Rows from block 5 of the decoder of a small image VAE, named by matrix and row number. Rows with one number belong to one channel. Each number is 128 + 24 x the weight over its row's rms, rounded and kept within 0 to 255. All counts start at 0. After the name is the row's rms in percent of the matrix's.
After each channel's rows are labels from the 100 images, of 14976, where the channel reaches its highest value: "place" is the part of the image that holds the peak. Only what is clearly more common there than usual is listed. The data: rendered dice on a table.
# convs0: first 3x3 conv (decoder.decb.1.0.convs.0.weight, 96x96x3x3, each kernel summed), inputs 0-95
# convs1: second 3x3 conv (decoder.decb.1.0.convs.1.weight, 96x96x3x3, transposed, each kernel summed), outputs 0-95

convs0.73 100 [126 122 128 117 130 180 154 131 147 123 167 132 127 137 148 141  92  81 111 152 137 141 133 134 117 113 114  97 118  85  92  98 131 148 137 148 122 111 147 103 146 191 126 110 101  86 139 143 102 108  88 125  68 109 122 159 160 103 132  96 180 102 127 123 164 126 135 109 143 184 136 115 136 125  91 145 164 151 123  97 112 122 114 115 146 115 127 142 104 143  92 160 141 140 158 137]
convs1.73 106 [155 114 120  97 168 146 110 121 165 127 134 144 101 156 152 137 143 158 176  99 127 110 108  79 147 172 104 131 139 170 134 180  83 104  87 101 139 116 162 115 145 140 107 144 132 127 138 123 120 151 129 147 120 114 128 126 121 149 127 140 155 134 116 176 168 110 122 125 155 109 105 129 123 109 116 100 129  89 149 145 128 119 113 205 163 170 138  95 145 121 106 121 117 108 106 142]
place: bottom centre

convs0.59 106 [161 112 150 143  75 149 126 137 107 121 110 121 119 138 127 158 141 160 111 116 119 148 130 123  61 118 123 114 112 161 153 116 118 130 162 118 119 160 133 142  85 142 125 118 162 141 130  77 144 145 113  86 125 170 103 151 143 109 130 116 130 134 110 118 105 134 135 139 121 111 134 121  54 146 155 115 109 125 122 165 148 122 116 121  74 100 133 112 132 134 126 140 145  51 104 175]
convs1.59 105 [137 133 113 142 159 119 116 113 121 163  64 140 132 130 154 129  97 151 150 126 126 128 172 131 180 125 131 173 215  92 139 143 124  96 115 153 122 110 161 163 174 150 175 143 117 119 128 103 153 141 136 138 132 151 134 142 158 121 130  95 159 110 134 154 148 106 136 106 137 151 126 141 116 112 135 122 122 141 130 136 122 146 152 143 164 145 105 119  84  97 162 132 120  83 149 114]
place: centre

convs0.10 089 [ 95 154 184 145 104 133 177 128 139 176 128  85 102 111 149 113  96 112 120 106 136 141 119 122  71  94 109 145  84  89 155  88 100 123 124 136 152 146  88  93 109  99 141 155 155 126 131 131 112 134 160 118 123 152 147 125 114 145 171 133 115 118 112  91 100 118 127 133 131 140 148 130 107 100 100 136 104 136 143 124 122 150 158 141 119 121  92 166  90 124 149  98 110 168 107 116]
convs1.10 094 [173 121 113 123 113 141 127 121  95 124 128 157 135 138 119 152 162 109 157 150 129 154 163 151 176 133 147 127 198  69 109 141 144 158 148 105 115  74 151 147 126 103 135 128 100 147 153 110 147 124 108 131 116 144 125 140 161 120 106 113 165 151 122 134 128  95 111  89 119 106 115 100 122 129 150 132 216 124 143 119 113 176 130 119 130 110 130 115 126 108 122 146  93 137 142 148]
place: middle right

convs0.53 114 [121 137 140 132  85 122 113 118 102 134 126 119 150 129 146 164 129 106 119  77 113 131 168 110 228 134 102 120  98 112 135 100 121  98 140  64 118 161 150  79 110  88 117 107 130 126 136 135 133 144 101 162 130 117 124 121 164 148 147 166 114 115 104 159  97 119 116 110 118 122 127 159 179 146 119 134 140 130 127 116 149 101 139 125 134 103  98 108 149 144 125 142 137 131 139 171]
convs1.53 087 [139  86 154 113 175  93 141 146 127 155 126 140 110 142 137 117 126 168 132 149 148 133 145 130  71 122 136 130 188 124 122 147 123 155 125 146 131 117 115 188 175 219 135 116 112 109 123 116 135  99 131 123 156 115 145 135 121 106 141  82 141 105 128  98 134 107 172 139 130 164 139 116 113 111 132 129 129 121 120 177 124 120 128 127 144 146 143 130  79 123 144 131 128  91 169 123]
place: middle right; bottom right

convs0.66 104 [145 132 122 152 125  83 142 122 112 100 109 145 139 119 148 121 123 113 105 100 132 127  95 118 122 120 118 162 139 104 185 143 145 118 170 119 160 165 111 109 121 192 104 149 159 106 134 106 147 148 154 118 142 165 134 119 141 132 103 124  80 142 123 136  97 116  80 131 121 157 120 116  97 146 125 155  47  95 123 167 124 122 106  99 135 117 137 109 120 134 104  77 149  96 121 131]
convs1.66 084 [119 131 132  95 173 106 158 140 149 171 144  90 111 147 130 113 103 118 164 133 114 102 157 116 141 156 126 143  96 180  71  85 111 138 162 124 108  87 113 170 122 109 150 123 102 155 100  97 125 111  81 118 162 111 101 115 120 121 163 136 152 121 157 120 102 130 161 169 146 118 142 147  94 111 116 109 133 157 128 140 167 126 145 123 121 114  79 138 136  97 149 141 110 140 137 113]
place: middle right

convs0.23 087 [107 106 135 142 128  97 125 155 120 128 121 118 173 117 141 133 139 113 144  68 127 114  75 134 102 110 150  86  77 136 101 130 158 110 123 185  94 125 100 129 139 129 138 123 137 108 106 128  98 129 170 128 140 142 131 164 122  84 118 123 131 145 152 110 184 139 111 163 108 140 130 123  75 105 138  71 171 139  90 174 108 124 127 130 116 100 140 124 120 113 161 126 128 129 115 119]
convs1.23 104 [160 126 109 165 124 127 114 105 109 150 105 136 112 118 105  82 140 140 145 183 145 152 144  94 147 148 140 132 131  94 156 175 141  78  99 108 125 140 113 116  88  99  88 111 171 135 106 109 128 115 128 114 145 128 134 133 108 129 133 132 119 102  88 130 198 130 137  96 167 107  93 107  91 126  82 125 118 122 120 160 152 116  95 152 106 131 112 140 109 132  79 149 131 138 143 118]
place: middle right

convs0.17 081 [141 118 114 145 115  30 109 118 104 124 155 131 130 116 111 139 101 113 133 164 187 151 153 137  95 148 111 151 129 107 173 121 142  96 172 135 151 123 140 156 144 168 128 157 152 140 150 120 129 155 125  75 133 112 115 117  90 144 140 137 110 143 110  97  72 138  96 112 138 118 161 155 106 112 127 129 116 131 118 138 142 116 108 126 112 158  85 115  91 134 138 121 113 123 138 103]
convs1.17 107 [120 165 134  74 104 122 153 114 147  86 162  83 134 106 108 107 125 135 147 108 122 138  82 114 141 135 137 118 101 143 105 109 140 170 158 150  78 135 105 115  88  89 112 104 112 119 142 116 110 121  87 137 107 129 116 133 105 160 127 132 123  88 148 114 117 149 148 103 127 147 140  86 100 161 121 107 131 167 102 107  92 133 131 114 106 129 177 107 154 157  78 159 153 135 137 137]
place: top centre; middle right

convs0.80 098 [132 126 104  90 159 125 103 149 125 136 149 135 106 111  99 151 136  83 107 143 141 141  85 153 122 111 190 116 108 149 123  85 148 133  97 120 121 127 133  82 148 156  72 118 162  89 131 113 117 119 125 133 156 143 161 125 135 145 157 177 155 115 131 121 120 151 150 146 125 142 109  96 149 130 144 154  93 149 129  69 158 119 145 153 112 140 116 176 118 105  98 107 141 167 110 127]
convs1.80 074 [180 110 124 158 114 145 162 134 105 114 119 132 175 120 146 118 120 128 136 120 150 123 145 133 131 140 109 149 114 147 126 126 116 141 205 113 143 114 143 186 122 178 164 130 114 145  97 180 126 164 131 144 124 128 126 167  90 135  97 116 131 152 104 146 132  86 129 117 164 133 116 187 131 141 120 133  86 136 111 141 104 105 108  90 134 106 118 146 111 182 131 152 140 107 141 142]
place: centre

convs0.95 084 [136 108 132 137 117 140 149 135 111 136 110 170 141  68 115 138 117 159 162 146 116 125  92 142 125  88 166 123  55 154 129  61 135 100 113 127 132 100  98 149 158 167 135  89 121 117 158 160 136 127 138 129 141 140 138 135 145 149 139 122 156 123 126 144 115 153 124 152 110 116 131 105  92 115 147 157 112 147  78 121 144 125 137 192 105 147 125 113  81 114 125 143 144 154 144 130]
convs1.95 099 [136 149 119 114 134  98 112 143 150 116 103  84  96 172 164 130 122 102  85  87 138 113 161 120 124 134 105 106 214 128 143 178 136 111 138 152 143 138 129 138 118  73 128 150 136 124  62 125 158 151 126 101 116 125 124 133 145 120 135 128 147 118 159 162 149 140 126 130 124 120 137 116 151 104 152 154 166 123 114 144 114 136 129  83 123  91 114 141 156 114 145 111 158  83 127 142]
place: bottom centre; middle right

convs0.52 087 [133 138 178  60 108  73 106 124 121 126  67 160 109 144  88 137 148 128 112 121 121 129 103 121 141 105 117 155 111 107 152  84  97 129 111 133 125 165 119 123 104 140 135 147 128 152  81 140  98 127  53  82 143 177 136 125 110 125 113 133 128 167 101 127 134 122 121 140 129 129 149 158 101 163 113 115 151 135 135 141 153 111 143  88 142 124 122 111 114 115 146 143 145 119 108 147]
convs1.52 095 [148 132 112 153 191 130 124 107 124 134 118 141 132 146 108 134 156 152 114 122 170 136 160 155 133 154 126 146  68 143 119 119 114 133 147 108 109 155 117 157 133 111 131 102  99  85 198  93 150  90 114 145 110 115 149 105 154 170 129 128 108 119 129 134 103 150 149 113 105 119 160 121 146  95 135 104  98  83  85 147 133 167 167 164 111 137 122 104 109 110 148  97 119 111 128 120]
place: centre

convs0.12 146 [134 155 104  77 173 136 127 146 131 113 137 137 143 107 138  73 118  52 139 132 130 125 103 165  93 120 164  95 158 122 101 164 145 140 137 175 123 113 129 104 151 185 110 143 162 131 131 156 131 142 108 130 126 140 131 152 104 134 145 128 123 114 123 128 128 114 130 131 134 122  97 115  99 113 118 123 116 127 135 141 122 111 118 110 138 119 101 149 179 143 106 130 133 115 134  34]
convs1.12 087 [114  81 115 138 183 152 137 149  99 152 133 123  98 148  94 134 130 141 129 159 111 145 140 100 173 158 120 169 187 129 129 168 133 128 127 127 115 105 114 184 150 152 197 133 114 117 146  79 158 134 154 135 127 137 121 134  74  98 159 113 120 119 104 129 129 104 125 114 117 155 124 137 124 132 162 119 126 122 131 113 126 134 136 150 125 118 128 128  76  86 120 105 107 132 172 134]
place: bottom centre

convs0.14 094 [162 148 124 149 133 102 112 142  99 111 165 136 146 140  78 151 122 128 124 127 117 133 155 153  81 150 115  96 125 142 124 197 123 114 129 122  90 119 145  45 162 103  90 110 146 134 111  78 157 147 121 131 135 147 160 149 112 155 134 172  78 104  88 103 107 111 138 111 126 121 118 133 142 125 149 147 110 117 136  74 141 124 132 100 129 136 129 141 136 109 118 154 111 120 128 115]
convs1.14 084 [111 152 133 116  85 110 171 128 129 126  90 118  98 159 158 136 152  88 103 112 161 135 164 119 138  95 150 169 145 117 148  89 105 102 103 162 119 167 118 171 103 131 117 149 143 110  72 179 127 144 111 140 128 114 122 124 132 135 118 134 120 135 164 159 120 163 134 132 123 168 121 113 172  74 134 133 129 164 110 137 118  99 144 160 131 136 101 102 134 148 104 121 150 105  95 117]
place: top centre

convs0.9 107 [132 129 125 108 106 153 153 140  80 131 113 165 156 106 101 127 133 165 129 127 130 137 119 118 147 171 143 101  78 124 141  98 126 125 100 152 146 121 129   8 163 105  86 110  89 144 146 114 124 119 168 128 131 134 130 135 132 121 152 125 139 116 141  99 115  96 130 124 126 142 112 133 156 122 133 100 123 108 146  63 143  90 149 151 134 113 129 125 131 137 155 114 115 118 132 110]
convs1.9 094 [116 147 122 134 101 114 141 131 154 120 115 101 141  78 118 145 119 135 131  96 125 120  59 136 113  91 157 123  68 107  92 109 158 123 129 120 141 141 108  92 101  74  48 156 172 127 124 161 123 139 106 103 133 126 147 126  97  94 119 141 114 144 114  94 127 178 125 154 152 115 124 123 122 134 149 146  93 112 125 119 121 116 128 115 108 141 128 145 136 141  75 140 116 138 143 157]
place: centre

convs0.8 118 [124 111 160 108 136  90 124 141 139 122 127 118 115  74  84 119 107 159 110  88 135 123 186 136 192 131 121 122 109 120 141 131 112 133 126  62 148 135 148  69 147  84 140 105 112 128  90 143 142 114 121 133 144 117 160 162 126 113 138 131 123 144 115 104 130 108  96 100 151 116 126 117 178 100 144 135 112 142 113  91 137 142 153 108 120 127 131 137 151 123 153 164  96 171  99 151]
convs1.8 110 [144 130  98 115 139 118 115 149 106 136  93 143  92 169 158 158 171 144 125 116 113 120 142  80 101 125 118 120 192 122 108 138 111 110 102 122 109 128 128 179 157 161 184 127  88  90 120  72 106 111 155 132 148 160 134 131 106 124 151 136 139 129 145 138 113 102 166 130 124 133 104 119 171  91 137 132 121 132 130 142 119 149 102 120 118 156 108 174 106 133 127  89 112 132 142  86]
place: centre

convs0.58 117 [111 126  91 121 136 133 104 123 128 122  99 121 137 141 140 144 131 133 140 140 131 121 132 124 123 102  82 118 139 135 110 127 164 132   4 117 107 134 139 158  93 163 149  90 130 109 159 166 113 119 137 149 186 110 127 161 122  99 125 125 130 118 128 139 129 105 136 117 134 128 114 121 125 110 135 104  57 115  68 154  84 118 136 134 137 113 137 113 140 135 112 154 132 130 127 135]
convs1.58 110 [157 107 136 114 152 109 136 116 132 132 180 105  47  95 143 156 114 121 146  84 130 141  99 116 102 143 159 100 116 142 132 129  98 124 133 117 155 122  86 107 153 145  81  94 159 168 130 116 169  93 133 149 135 135  77 114 141 123 102 137 115 126 127 131 136 151 118 129 105 129 133  76 120 117 121 120 158 129 109 152 157 125 107 132  96 133 150 148 167 130  90  81 102 122 137 139]
place: middle right